{
  "model": "spectrogram flow-matching model",
  "dataset": "simulated sounds of rotating machines with and without faults",
  "spec_augment": false,
  "objective": "flow_matching",
  "logit_normal_time": true,
  "widths": [48, 48, 96, 192],
  "scale_shift_norm": false,
  "upsampling": "transposed_conv",
  "lr": 0.0039,
  "steps": 20200,
  "warmup_steps": 400
}
Rows from block 6, named by matrix and row number. Rows with one number belong to one channel. Each number is 200 + 30 x the weight over the matrix's rms, rounded and kept within 0 to 999. All counts start at 0.
# convs0: first 3x3 conv (model.mid.0.convs.0.weight, 192x192x3x3), inputs 70-79, a 3x3 kernel for each
# convs1: second 3x3 conv (model.mid.0.convs.1.weight, 192x192x3x3, transposed), outputs 70-79, a 3x3 kernel for each
convs0.95,220,197,213,183,169,156,181,192,202,195,193,183,241,216,214,196,194,203,251,265,261,199,213,203,158,153,155,180,178,205,135,135,143,197,206,217,158,153,161,197,215,223,226,246,237,220,218,199,262,196,130,168,203,242,227,226,207,177,181,164,168,188,160,219,209,218,184,174,152,215,228,224,230,220,243,182,190,200,189,182,175,191,209,194,225,254,218,195,206,184
convs1.95,143,139,159,184,171,160,179,208,184,184,191,186,245,204,170,214,219,201,238,230,205,209,226,232,183,189,203,209,244,207,175,210,221,194,211,194,222,203,216,172,183,192,200,201,202,204,201,186,293,246,200,153,172,169,192,181,212,187,165,149,245,216,216,182,168,160,189,171,154,193,190,216,201,187,203,220,206,214,186,181,183,156,185,150,210,209,170,219,237,244
convs0.96,229,221,237,196,192,177,184,191,199,199,207,206,251,237,229,229,226,219,271,251,226,221,234,228,206,227,228,160,155,175,202,211,209,183,190,176,168,172,174,236,226,203,246,228,222,202,192,195,247,226,183,195,197,194,184,182,160,211,220,205,162,187,182,178,181,168,210,229,196,195,198,192,178,181,188,166,176,191,227,227,228,214,237,245,222,209,186,210,212,207
convs1.96,167,184,172,201,219,179,188,194,182,164,189,218,234,226,233,223,231,237,201,204,223,164,168,173,135,156,135,181,189,183,179,179,173,141,161,157,208,205,221,196,180,201,177,153,162,201,228,217,201,213,195,253,245,205,225,219,235,233,218,242,209,178,190,184,171,189,113,103,123,195,187,193,190,175,152,198,208,202,212,223,229,168,179,184,199,205,210,102,106,115
convs0.97,190,174,192,199,202,188,189,204,212,185,176,166,254,253,255,180,177,181,196,203,193,213,213,210,173,181,197,182,187,195,207,207,201,117,135,135,174,169,152,249,231,219,174,186,185,203,200,237,229,225,223,280,211,147,192,202,196,178,189,172,210,212,211,154,164,167,219,221,217,217,222,208,186,179,181,190,206,212,205,206,219,154,183,203,252,232,226,153,154,120
convs1.97,187,208,193,215,227,228,219,226,212,167,174,174,204,187,184,222,218,220,208,221,229,203,196,183,167,189,197,207,205,204,170,166,176,176,191,184,234,235,229,198,195,208,228,212,227,177,182,169,179,198,200,218,236,216,258,256,244,172,169,162,195,182,225,215,195,214,151,155,178,267,257,263,206,201,204,193,198,190,177,204,207,252,256,246,223,225,232,184,171,181
convs0.98,218,215,219,240,218,246,212,211,207,205,219,220,179,183,169,197,181,183,160,169,165,132,148,144,120,120,121,163,152,133,196,197,192,249,241,243,190,211,217,235,242,235,212,213,197,185,194,207,207,204,207,218,202,192,276,291,293,200,190,200,176,167,175,192,196,199,221,227,222,183,178,170,168,174,164,204,211,204,216,211,205,180,154,157,212,222,225,232,207,202
convs1.98,218,216,233,198,181,197,207,206,207,211,212,217,250,245,241,196,189,202,257,273,245,235,232,206,199,206,204,223,228,229,203,213,226,153,149,152,192,192,203,159,147,158,166,143,152,227,238,227,256,270,258,237,252,258,179,173,175,159,156,164,234,231,245,211,206,219,157,172,178,255,266,254,217,209,193,189,182,152,233,218,194,190,206,229,149,138,156,169,161,187
convs0.99,220,210,196,181,192,193,218,219,219,235,214,210,200,204,198,175,188,193,207,214,210,186,196,193,176,195,197,192,186,189,216,199,184,238,241,244,197,194,193,184,188,175,192,196,204,188,172,184,206,191,204,199,192,174,157,172,197,182,194,183,192,198,193,128,113,97,223,208,214,180,190,192,186,178,159,132,167,184,208,218,234,223,225,221,198,165,160,196,205,186
convs1.99,156,159,172,169,180,214,178,163,151,187,191,204,248,244,271,235,224,209,196,213,215,181,189,199,221,226,226,211,218,220,286,245,221,225,229,220,184,199,201,207,159,120,179,168,179,213,193,190,231,248,287,230,231,194,156,155,157,130,140,168,159,160,178,133,145,172,251,238,232,198,215,203,174,183,186,154,194,210,162,160,165,208,212,228,210,183,175,199,201,210
convs0.100,179,173,193,169,214,221,159,181,213,183,171,194,209,209,207,232,203,204,226,225,206,216,211,224,206,224,220,185,161,152,197,198,185,194,217,223,215,186,189,261,234,222,204,215,210,199,197,229,280,227,231,188,175,171,154,157,171,176,162,169,218,206,214,216,224,218,291,248,235,190,204,208,169,168,184,187,195,223,151,171,195,210,191,185,218,170,182,162,189,185
convs1.100,144,186,193,139,182,222,200,188,176,194,201,220,204,226,258,256,234,189,185,185,197,150,178,217,184,198,167,219,221,237,182,176,170,206,195,185,199,202,193,212,183,158,204,203,199,188,215,222,226,208,229,216,217,209,183,187,190,218,194,199,166,171,182,128,140,194,238,182,147,200,231,236,202,208,211,191,222,232,226,209,208,207,202,198,208,184,215,163,172,143
convs0.101,232,238,225,232,226,205,159,158,165,220,209,206,183,186,200,157,146,152,165,175,160,226,229,224,231,236,230,222,207,192,126,140,137,246,251,236,175,182,169,232,223,228,210,223,225,227,228,226,197,201,177,233,197,176,239,249,237,198,191,171,263,263,291,224,247,234,158,178,163,224,218,219,162,184,168,291,271,275,153,145,157,210,231,253,219,213,206,183,186,195
convs1.101,202,214,202,221,207,214,227,188,179,173,183,191,172,189,184,215,197,189,168,193,212,215,225,175,172,168,135,221,220,199,222,235,238,254,252,253,223,210,205,183,184,193,226,227,232,185,214,216,209,216,202,198,213,209,237,232,251,202,176,191,128,128,139,176,156,172,132,127,146,205,215,209,160,159,186,201,197,184,166,172,170,218,234,232,208,229,230,234,220,188
convs0.102,206,220,219,205,214,199,183,195,217,166,176,178,183,176,178,223,207,211,221,218,195,261,270,264,199,211,203,206,215,219,172,168,162,229,235,224,219,212,209,236,217,204,231,230,231,220,227,246,232,215,181,206,203,213,204,207,193,168,170,162,230,255,276,220,236,230,210,214,193,210,206,196,197,209,198,201,222,239,193,194,197,231,237,250,215,217,226,176,182,164
convs1.102,170,184,177,196,200,193,206,213,210,192,206,223,210,219,215,207,219,228,193,205,223,186,206,207,174,175,140,229,231,214,213,220,206,195,199,201,197,195,203,195,189,192,204,199,205,215,225,228,210,207,201,211,205,192,210,199,221,225,204,224,184,184,182,207,198,203,166,159,150,235,237,235,202,187,190,190,197,213,221,228,211,192,207,209,189,209,219,203,192,191
convs0.103,172,151,167,188,194,190,183,193,207,206,204,210,179,181,180,195,188,185,231,223,199,252,261,268,211,232,220,239,228,212,183,185,186,144,175,177,204,206,210,228,214,214,200,204,206,165,182,210,205,210,191,221,206,178,209,200,198,164,173,143,271,266,262,206,225,220,208,212,211,218,224,204,184,189,174,170,177,161,219,224,215,203,209,222,194,202,219,177,178,140
convs1.103,172,185,188,200,199,195,210,211,202,204,213,205,233,223,210,211,222,228,208,216,234,214,229,237,183,185,162,256,266,251,183,189,172,210,214,201,233,234,218,209,204,209,214,199,223,202,202,210,187,204,212,231,243,216,208,195,209,228,212,215,174,156,168,195,176,188,169,176,183,198,196,199,200,196,221,231,223,216,196,211,175,219,232,218,177,212,222,200,175,193
convs0.104,205,213,216,212,218,219,158,158,168,174,180,181,216,207,196,186,187,196,199,179,154,203,213,210,167,177,183,163,146,130,211,217,203,242,230,230,178,163,147,210,208,199,211,225,216,193,217,230,215,183,158,198,178,212,146,171,152,174,183,152,237,258,249,206,224,205,250,256,260,246,233,220,168,145,127,228,210,189,215,216,208,171,175,180,193,183,148,135,166,175
convs1.104,202,212,202,231,210,172,222,233,227,203,210,200,181,187,196,207,219,225,177,204,234,180,171,161,194,189,173,210,206,210,192,177,176,228,236,226,223,199,204,203,208,223,195,207,206,187,205,225,181,207,197,201,223,220,196,191,193,216,223,221,199,184,198,236,193,187,197,191,208,224,218,198,163,182,197,215,200,183,201,195,216,196,188,197,223,240,249,157,157,144
convs0.105,211,207,219,168,192,193,198,211,212,207,203,207,239,246,252,166,152,148,275,273,275,231,248,246,216,233,219,194,184,188,199,200,196,178,184,199,180,173,177,235,243,229,214,226,230,213,218,221,245,239,230,233,212,209,178,192,187,170,187,169,263,272,252,188,192,182,196,195,195,261,269,258,213,203,206,202,219,234,228,239,238,233,238,234,235,222,221,196,185,175
convs1.105,189,197,207,196,210,187,168,190,178,222,241,227,197,184,192,207,218,226,228,227,215,205,218,236,208,235,257,250,256,245,229,216,198,244,259,248,224,227,240,232,202,182,240,255,254,192,182,169,196,191,185,163,173,167,172,168,185,158,158,168,220,195,207,156,139,170,199,179,161,196,195,196,218,196,226,173,180,204,191,200,197,204,229,219,201,191,189,208,230,242
convs0.106,182,174,175,156,167,172,221,218,224,198,194,190,219,219,215,199,191,200,201,203,177,228,231,241,167,203,209,212,199,210,195,198,197,179,187,189,211,218,219,233,225,219,192,203,200,211,198,194,235,215,188,248,207,154,200,207,182,228,236,214,252,243,260,203,213,214,222,221,215,209,231,205,180,186,180,175,189,205,211,224,224,204,216,231,206,199,189,136,137,106
convs1.106,196,206,203,195,201,180,200,197,190,182,192,186,229,228,220,193,176,176,230,229,225,194,202,219,135,148,144,243,251,245,150,162,162,185,215,199,202,208,213,184,175,189,199,195,223,232,219,173,203,230,215,227,232,209,218,210,212,189,181,186,129,104,125,195,170,181,169,151,169,221,210,210,187,182,197,212,212,198,176,183,173,252,246,209,185,200,206,175,183,194
convs0.107,221,221,209,185,183,201,151,169,173,173,176,179,174,165,165,204,197,204,213,207,194,237,243,246,194,219,214,210,201,200,158,160,165,209,229,219,211,205,191,232,223,209,224,226,231,199,197,198,227,195,167,224,211,229,217,227,217,179,182,180,226,235,244,214,225,217,196,198,178,200,209,199,204,211,199,187,204,198,180,176,196,196,210,208,220,211,192,194,202,209
convs1.107,178,191,193,217,216,212,205,195,189,173,209,221,211,201,201,198,203,202,201,214,234,192,202,202,167,167,128,215,223,219,206,209,204,193,193,200,204,203,199,175,178,184,189,180,185,206,222,226,206,210,203,239,238,210,210,199,218,226,213,219,177,174,169,177,173,180,134,122,128,195,205,201,225,219,227,192,197,200,204,218,200,202,214,219,178,185,193,189,169,164
convs0.108,138,127,114,199,190,183,117,142,149,169,168,165,267,259,262,229,224,238,165,160,161,225,220,214,119,136,146,154,154,155,211,217,217,202,213,216,177,182,188,224,226,223,227,200,201,172,182,174,189,180,179,238,214,155,220,229,228,208,213,214,212,207,190,173,190,196,159,183,182,226,232,227,202,201,200,212,197,194,140,144,140,171,188,177,165,168,170,175,138,113
convs1.108,212,214,208,210,202,194,208,206,212,159,169,169,197,191,184,201,207,210,240,250,244,230,229,221,186,190,182,168,171,173,199,205,207,237,230,242,209,200,203,188,192,189,183,172,177,199,201,194,238,221,219,197,200,209,270,260,251,177,186,188,179,179,190,215,202,204,211,228,230,201,194,206,265,271,253,210,194,180,203,211,203,192,183,195,205,217,212,193,196,202
convs0.109,242,244,224,216,179,202,173,163,164,170,185,180,157,164,151,190,188,181,173,192,194,214,215,206,214,239,221,206,210,193,170,168,159,210,201,207,222,244,242,229,232,219,200,224,231,204,200,179,213,214,184,198,213,207,230,240,231,182,167,173,199,196,205,256,258,245,187,191,180,212,218,205,248,246,249,261,264,253,203,200,178,248,239,221,237,236,239,196,204,210
convs1.109,197,200,190,181,183,188,176,171,182,234,261,241,285,301,295,247,243,255,256,280,253,228,240,236,211,205,212,187,209,180,196,201,194,217,205,220,171,164,175,184,182,188,199,206,190,247,251,251,229,228,229,196,193,239,176,144,165,240,239,258,182,184,183,144,147,138,155,159,152,201,204,209,208,191,186,161,150,132,208,215,181,123,149,164,120,123,144,174,177,208
convs0.110,191,194,181,180,189,188,144,164,163,172,187,208,192,188,159,231,229,230,197,207,205,196,188,195,196,205,209,177,168,162,203,204,199,197,205,208,183,190,191,240,223,217,230,226,228,219,205,163,202,191,160,202,187,170,163,191,173,205,197,182,209,212,194,203,212,212,176,187,186,220,217,210,205,211,208,218,223,214,151,152,155,229,224,204,176,161,142,212,185,170
convs1.110,187,201,197,182,185,175,220,219,215,186,208,198,206,203,186,205,218,228,246,257,243,252,242,224,175,170,170,155,159,151,220,216,205,205,201,210,171,154,161,199,197,187,131,138,140,220,223,212,235,219,224,216,199,210,261,252,251,173,187,202,207,208,209,187,192,185,228,235,239,203,188,193,239,246,240,201,187,197,213,213,211,144,133,148,165,173,163,157,151,162
convs0.111,186,185,185,183,153,145,178,169,192,157,169,178,216,209,203,197,181,178,186,162,166,214,217,210,187,203,222,206,194,207,172,163,149,198,232,229,159,140,146,189,184,193,208,164,155,206,201,230,179,173,166,195,179,161,214,247,246,167,176,172,219,210,207,189,204,189,202,214,223,248,233,219,164,182,181,171,179,210,195,179,182,227,221,181,211,228,202,172,178,184
convs1.111,202,205,198,242,207,162,197,184,176,207,228,193,196,165,156,239,256,259,182,206,194,175,205,234,233,248,237,195,206,217,201,193,174,272,272,260,217,200,197,191,206,197,230,234,223,230,226,234,182,191,200,260,211,212,201,183,173,190,195,204,164,186,212,242,229,216,199,232,232,229,197,189,237,260,261,241,219,228,181,208,214,198,171,174,202,229,225,218,228,206
convs0.112,171,193,177,187,205,242,220,245,229,200,204,198,209,211,204,146,185,206,193,183,184,206,219,241,213,211,218,233,226,222,173,205,191,195,189,189,169,185,143,210,217,196,220,237,220,227,214,217,258,236,179,230,218,189,217,216,204,242,248,244,104,112,148,237,224,215,242,233,219,181,201,198,242,218,247,209,205,215,230,225,239,204,222,189,243,194,169,200,188,210
convs1.112,185,186,174,150,182,203,215,205,196,225,273,250,237,273,277,257,227,196,229,259,213,208,224,203,219,248,251,177,198,161,233,227,239,193,191,199,154,172,197,176,157,141,188,192,156,277,253,210,240,199,209,210,183,246,189,163,214,201,216,204,212,201,184,175,196,178,231,195,193,168,159,154,182,184,182,138,162,159,245,250,242,136,140,173,223,185,180,204,199,191
convs0.113,195,200,193,206,213,202,207,198,164,212,213,209,210,222,221,180,197,191,213,215,228,189,202,213,254,256,256,198,199,193,203,199,206,204,215,215,228,233,224,182,195,201,203,221,206,241,213,194,205,190,189,216,219,236,223,229,215,202,211,194,165,170,152,246,245,223,186,184,188,191,205,199,179,186,179,208,199,209,162,156,163,223,182,174,201,191,209,233,242,237
convs1.113,211,198,202,168,158,154,186,192,193,230,237,237,251,244,244,202,196,191,153,150,151,227,231,220,184,191,197,200,209,205,194,207,192,225,221,208,167,166,160,235,239,236,200,194,177,193,184,206,234,225,232,190,186,201,161,147,156,218,206,205,210,218,225,153,164,171,168,178,189,192,179,180,160,159,163,157,170,178,192,197,195,151,167,184,214,215,212,230,206,204
convs0.114,165,151,172,146,168,177,149,145,152,171,172,172,212,206,199,258,248,253,228,223,230,192,201,201,231,239,224,204,208,212,205,208,207,191,195,200,191,205,204,216,215,202,216,216,214,205,177,191,238,210,189,195,183,145,225,220,218,193,189,187,183,182,167,198,209,212,196,192,176,216,223,235,190,173,183,224,215,214,152,148,157,193,192,184,165,147,139,227,211,163
convs1.114,206,211,200,193,208,217,198,211,224,171,175,176,192,188,181,204,210,217,238,246,231,244,249,244,201,198,185,138,140,145,193,193,205,204,207,219,178,171,184,235,223,213,165,149,160,204,219,209,200,186,191,207,207,225,259,255,267,206,209,195,206,197,201,224,218,231,236,219,217,182,177,194,268,278,266,196,201,204,206,205,211,169,160,173,218,217,221,161,164,184
convs0.115,214,230,210,176,162,146,179,192,186,212,210,194,223,231,219,193,180,186,172,167,182,178,186,182,211,203,217,202,201,209,188,186,186,282,271,276,179,204,216,193,198,189,142,139,145,208,205,199,184,193,205,186,192,200,208,223,210,177,179,182,202,210,215,149,158,144,181,176,171,209,206,207,163,167,165,140,147,148,159,171,151,189,187,200,221,220,227,239,247,237
convs1.115,190,187,203,214,220,216,197,191,194,299,302,298,220,208,212,233,216,211,177,193,187,144,162,181,198,194,185,231,241,237,219,221,218,234,243,230,162,166,150,181,190,164,192,199,183,217,220,241,201,205,220,235,204,192,111,87,87,192,185,186,164,154,160,85,103,117,116,134,121,175,169,165,165,170,189,193,191,186,171,163,164,174,178,172,213,224,214,192,185,172
convs0.116,135,135,139,198,187,179,118,138,142,151,152,146,258,254,252,237,230,243,167,163,171,227,234,226,114,135,137,147,145,147,217,218,219,207,212,214,164,177,195,240,234,226,226,200,195,168,167,157,182,183,195,228,204,153,239,245,246,199,207,206,203,202,191,169,186,190,162,173,170,224,230,230,191,190,194,214,203,194,135,153,158,169,188,175,167,160,179,188,152,116
convs1.116,209,218,216,200,195,199,207,216,219,165,172,168,190,191,191,209,215,213,250,253,251,230,221,220,184,184,180,172,173,174,199,191,192,235,229,240,199,198,203,198,193,186,180,164,173,208,202,198,221,215,231,213,207,213,271,263,256,188,191,192,177,182,197,206,206,207,233,229,235,197,197,202,261,265,256,191,185,179,199,204,202,202,192,201,217,227,225,189,188,185
convs0.117,188,187,169,198,168,171,137,161,160,256,250,231,208,213,218,152,146,150,195,201,196,225,231,223,180,180,193,218,200,198,165,191,178,178,178,180,194,160,160,237,250,267,203,173,153,205,208,215,221,184,189,215,190,176,169,181,140,157,155,142,226,205,192,202,197,198,200,214,204,235,233,221,224,239,250,202,205,200,199,198,189,225,202,154,241,219,241,195,149,133
convs1.117,205,203,201,198,207,221,214,207,187,179,206,196,209,234,247,234,222,188,248,266,241,216,218,217,214,218,214,204,221,212,170,182,192,265,260,269,217,209,213,169,180,190,262,252,233,202,203,204,228,216,235,194,172,191,207,187,178,214,208,188,164,159,167,197,177,171,174,186,197,198,188,195,231,244,249,226,211,194,188,212,209,189,187,207,148,165,192,253,237,208
convs0.118,213,222,208,163,165,167,198,194,185,150,165,152,213,217,219,183,186,176,182,186,179,208,223,228,183,180,158,210,202,199,183,192,177,191,211,208,181,170,172,233,235,224,201,206,191,223,221,213,234,211,180,175,185,187,206,217,191,172,172,188,210,194,187,212,206,216,206,194,182,173,180,173,211,216,219,248,257,257,193,194,191,212,188,162,202,202,190,195,186,189
convs1.118,189,192,185,175,201,213,196,202,216,238,250,227,171,185,187,229,220,219,227,245,212,189,206,227,209,229,237,174,176,180,216,200,203,222,222,230,165,169,193,200,192,194,229,232,232,200,203,186,207,194,212,201,192,221,238,222,231,198,208,214,176,175,177,192,184,194,203,168,169,200,186,193,196,199,199,198,193,208,218,221,218,134,137,149,171,156,164,222,225,230
convs0.119,185,180,197,148,138,159,133,169,194,164,165,185,284,261,240,186,158,150,156,151,126,185,173,150,196,202,212,220,207,211,157,161,160,232,256,277,201,181,183,188,177,167,262,230,196,219,199,204,180,193,193,221,203,195,219,226,206,207,208,192,227,210,160,219,222,218,206,204,195,249,241,234,219,207,199,230,210,190,163,180,214,208,227,203,208,200,204,179,178,167
convs1.119,173,206,224,192,204,207,171,156,148,232,280,254,239,231,196,193,187,161,171,219,233,189,185,182,218,223,216,161,170,160,206,213,218,225,242,238,194,188,180,182,182,160,226,236,227,213,205,213,170,184,214,212,198,220,234,221,228,225,228,203,201,194,184,237,204,175,218,223,227,199,173,162,190,218,244,182,163,173,237,232,222,170,173,200,199,206,184,178,180,147
convs0.120,172,182,172,202,203,207,202,202,193,194,182,209,243,252,260,179,183,176,209,216,237,214,212,214,196,181,188,164,166,170,203,195,177,148,149,153,169,166,170,176,186,179,242,250,231,229,228,223,209,194,214,193,219,241,196,204,205,219,237,224,211,221,231,225,225,219,185,188,167,179,182,185,227,218,229,208,214,189,301,286,263,139,168,196,222,207,167,195,203,185
convs1.120,187,189,203,217,212,230,183,181,179,184,179,164,216,203,212,201,217,212,159,166,193,230,193,190,230,227,252,225,214,195,266,252,261,194,197,181,184,171,165,160,188,200,208,207,208,225,203,201,258,222,215,146,174,206,200,202,213,116,152,143,210,206,222,146,131,106,195,199,206,213,170,169,209,219,255,153,114,113,193,176,174,222,210,200,209,205,178,148,187,206
convs0.121,229,237,220,239,239,211,253,260,223,267,263,257,183,174,152,188,205,187,191,194,196,207,200,193,209,219,215,192,206,204,174,178,194,194,208,224,222,219,211,197,204,222,193,211,211,176,206,211,157,196,246,196,208,249,188,187,151,194,225,207,242,282,247,185,227,214,154,169,183,183,185,171,245,249,237,212,220,198,233,235,211,243,232,237,193,229,258,178,208,205
convs1.121,161,116,141,234,216,240,179,209,194,149,159,152,229,234,216,194,196,204,190,207,211,233,237,229,194,174,189,213,251,235,212,224,197,238,230,211,226,221,218,157,162,159,189,202,197,180,179,187,211,206,248,192,193,223,165,113,135,200,189,190,165,178,179,197,198,188,184,228,220,194,201,202,196,152,183,189,179,197,170,180,179,162,203,188,197,221,215,186,175,145
convs0.122,208,200,183,122,191,224,241,227,186,176,164,163,188,186,194,217,227,220,210,184,168,227,216,184,236,219,204,169,186,206,129,154,187,173,162,163,129,143,149,209,205,201,177,200,182,213,215,183,260,204,180,108,157,212,216,195,179,222,208,181,216,262,239,212,223,223,198,163,146,149,173,190,224,240,239,178,186,196,222,215,201,207,254,263,171,174,187,186,233,227
convs1.122,210,188,176,179,207,248,159,179,193,203,214,222,205,204,217,272,257,212,203,200,223,227,217,184,191,205,210,222,224,184,205,231,268,203,207,218,175,162,167,197,212,203,174,194,189,194,204,202,223,174,183,227,187,196,199,195,217,221,180,141,191,181,147,209,222,215,268,232,204,195,211,228,216,201,209,175,164,152,195,185,203,177,200,219,207,212,186,207,204,207
convs0.123,207,199,195,199,197,206,97,121,138,215,207,193,189,190,176,170,170,168,173,179,183,203,194,191,242,237,244,194,202,203,162,177,159,216,210,215,185,198,206,163,184,187,213,205,210,166,175,183,198,201,251,210,183,169,225,222,204,180,186,182,190,176,177,241,241,235,184,194,188,216,217,219,249,241,241,202,195,196,193,212,201,181,176,167,207,252,270,156,153,147
convs1.123,207,209,228,226,210,227,127,152,175,245,247,217,229,230,223,192,210,213,173,175,151,213,214,248,222,229,230,198,207,206,155,165,148,204,211,200,191,205,192,165,160,158,201,195,214,201,196,205,177,202,225,185,186,200,177,155,145,243,234,240,184,179,185,238,244,253,154,160,150,212,207,218,119,120,148,247,231,252,204,188,197,218,229,207,184,184,200,187,200,183
convs0.124,204,206,201,198,182,172,227,220,204,188,196,197,197,195,172,191,202,198,192,193,216,197,193,193,181,165,139,195,214,213,143,144,146,208,209,212,159,166,175,167,207,231,141,109,90,194,198,195,232,215,222,164,203,242,212,225,211,180,180,179,150,175,175,215,224,215,140,156,160,170,168,165,167,145,150,219,195,190,229,200,199,207,184,171,192,254,266,202,185,161
convs1.124,190,166,154,230,228,221,200,216,229,195,200,180,176,184,170,225,238,234,200,171,150,244,257,273,211,215,218,249,255,261,179,190,189,185,176,189,196,191,196,150,181,200,233,218,209,218,222,226,268,228,202,215,221,227,170,152,147,243,246,237,157,166,165,201,196,185,133,156,153,236,206,206,202,192,190,238,227,224,172,177,156,180,184,185,194,201,208,214,183,167
convs0.125,237,227,203,194,191,194,155,168,151,192,199,198,273,270,252,166,165,163,220,222,242,187,190,187,215,207,201,198,206,206,154,157,134,216,206,213,170,168,184,186,205,201,239,231,244,193,196,163,135,181,235,214,216,218,202,211,216,228,232,234,114,125,135,237,232,233,178,193,197,212,211,222,206,202,213,222,206,220,200,206,202,188,188,188,178,205,212,216,218,235
convs1.125,184,168,165,223,213,231,208,189,188,232,217,199,187,197,226,177,196,202,151,159,156,134,140,153,213,223,239,199,182,193,215,205,193,172,176,162,204,198,201,226,205,200,205,200,210,215,187,181,129,180,214,173,190,217,181,184,175,216,230,240,248,244,257,218,214,212,149,165,171,238,244,255,127,143,140,198,195,215,186,185,187,152,155,155,206,198,214,197,196,207
convs0.126,186,186,170,183,181,181,190,193,175,213,214,217,195,203,197,184,181,163,218,210,206,220,216,189,128,149,146,232,227,212,178,180,174,171,176,164,202,207,207,196,196,187,195,199,210,201,202,175,203,206,219,185,198,214,197,193,189,199,194,193,218,222,224,227,232,231,175,179,184,195,189,193,181,197,184,248,238,228,234,233,224,196,192,159,211,198,214,123,132,161
convs1.126,174,188,186,219,199,211,218,218,214,244,248,243,187,188,182,210,205,189,214,228,224,204,206,206,183,188,203,220,229,226,206,207,201,212,198,217,218,206,210,199,205,193,172,194,201,193,188,203,217,219,236,213,173,181,181,164,176,186,189,196,214,230,217,237,221,200,150,156,155,226,227,236,192,188,181,215,192,202,185,187,184,193,217,221,202,229,214,242,251,218
convs0.127,208,203,201,196,204,196,216,201,194,161,170,178,219,204,202,224,233,216,173,165,157,233,224,222,226,219,205,159,151,158,183,168,172,174,172,174,164,165,143,206,194,195,154,169,172,222,217,224,222,211,214,182,182,188,178,182,162,197,209,211,153,177,153,193,202,193,204,202,205,183,187,193,148,163,160,205,197,195,239,248,238,240,225,214,197,190,188,216,230,214
convs1.127,251,243,260,207,204,215,223,216,233,143,151,137,183,190,195,222,222,215,150,142,134,193,198,208,156,175,158,204,218,215,213,200,195,197,212,209,122,155,135,231,225,228,174,166,154,232,209,230,161,154,167,241,206,207,269,256,256,225,222,211,155,166,148,248,260,248,226,219,228,194,206,188,173,158,174,203,187,187,152,166,162,186,193,176,263,266,267,209,174,158
convs0.128,180,150,116,260,233,229,248,232,233,184,196,199,178,187,221,189,224,210,222,224,220,171,186,181,205,214,244,198,169,147,168,197,185,183,168,169,200,195,168,146,169,169,211,197,174,230,223,206,172,193,211,178,176,186,154,160,162,182,194,189,174,211,214,195,208,210,173,196,173,201,207,216,168,158,156,270,207,166,241,197,188,157,187,185,137,204,210,190,209,176
convs1.128,242,205,151,239,197,164,226,218,203,203,196,181,166,173,209,207,198,203,173,195,255,266,242,214,233,216,198,247,210,165,197,227,258,215,184,169,251,215,206,159,214,254,180,180,172,194,218,210,236,204,183,170,199,202,189,188,182,197,181,158,209,214,216,272,254,191,192,195,181,211,210,198,225,216,200,298,226,160,176,183,214,188,185,219,178,207,238,205,214,198
convs0.129,219,212,202,277,212,171,238,200,166,194,210,240,178,191,223,219,194,206,190,185,195,170,178,208,232,188,161,179,196,202,211,194,180,231,201,188,192,193,202,139,194,261,204,175,162,257,260,243,195,191,149,159,159,161,194,199,218,171,176,199,152,165,180,231,218,213,113,192,254,191,175,171,165,197,227,196,219,248,245,194,158,217,243,214,185,179,144,207,205,160
convs1.129,236,195,150,233,198,157,165,198,196,191,177,122,235,199,177,179,214,194,239,177,147,222,182,201,194,205,180,210,213,202,236,210,186,177,216,225,189,212,227,120,206,253,215,190,183,167,177,166,280,218,148,194,166,207,173,190,185,172,217,243,177,163,170,259,237,201,161,252,301,271,230,189,260,198,145,231,192,164,157,178,189,190,200,187,204,223,233,246,211,207
convs0.130,195,191,165,222,216,194,187,154,155,211,209,219,230,228,223,217,222,213,162,164,192,227,232,219,241,219,203,136,137,131,218,215,205,199,182,186,174,174,175,132,150,174,198,206,186,256,226,218,138,169,205,188,194,231,188,175,173,215,200,192,132,147,125,269,271,270,165,202,202,229,236,237,168,156,169,198,165,127,195,185,177,142,159,161,182,203,200,241,239,198
convs1.130,193,149,143,221,197,205,215,212,212,240,223,192,194,198,220,202,236,249,187,144,117,238,205,196,207,215,219,261,251,233,215,240,241,213,230,198,197,209,180,143,195,200,164,161,175,255,215,192,197,201,194,184,177,193,171,179,175,217,214,200,246,225,242,202,182,144,193,231,261,269,255,250,208,181,193,256,189,157,179,176,179,249,219,175,188,227,230,150,167,198
convs0.131,253,240,243,180,183,156,257,234,222,244,244,248,205,206,217,209,206,198,217,228,235,223,218,216,242,224,202,182,184,193,225,209,209,221,221,228,205,195,206,158,161,152,168,164,170,139,169,190,190,210,236,144,181,223,211,220,226,205,211,203,240,260,207,135,129,127,160,159,159,159,172,170,172,173,169,156,148,141,220,226,208,207,202,217,221,229,219,226,247,223
convs1.131,201,183,203,241,224,241,176,186,183,195,205,220,216,221,227,207,210,207,191,187,200,204,213,222,194,209,220,207,210,200,227,216,213,242,248,239,213,206,204,193,195,169,219,217,199,170,198,225,206,180,205,233,204,201,180,179,192,174,191,191,195,186,183,181,194,200,260,264,254,164,176,164,218,205,212,188,187,199,170,182,185,161,163,174,205,213,191,208,203,190
convs0.132,174,202,198,214,193,163,168,175,184,198,193,193,205,226,220,192,181,193,227,244,213,162,198,235,215,226,257,204,181,169,237,174,128,170,173,203,233,207,155,197,188,193,158,171,204,202,198,195,161,200,229,195,206,220,180,192,205,144,184,190,179,201,221,247,201,175,132,186,226,222,233,226,200,209,184,112,166,221,211,227,235,232,219,177,214,189,242,184,215,224
convs1.132,181,173,173,213,184,157,214,210,159,206,198,191,198,198,236,200,219,235,178,194,251,182,234,266,208,181,154,178,214,214,234,196,139,247,226,237,183,197,222,259,215,173,236,223,207,148,180,211,162,191,242,216,211,193,184,179,204,155,161,209,205,192,191,195,210,238,183,200,222,233,213,191,190,186,196,165,231,264,183,198,201,188,189,190,224,223,242,234,224,191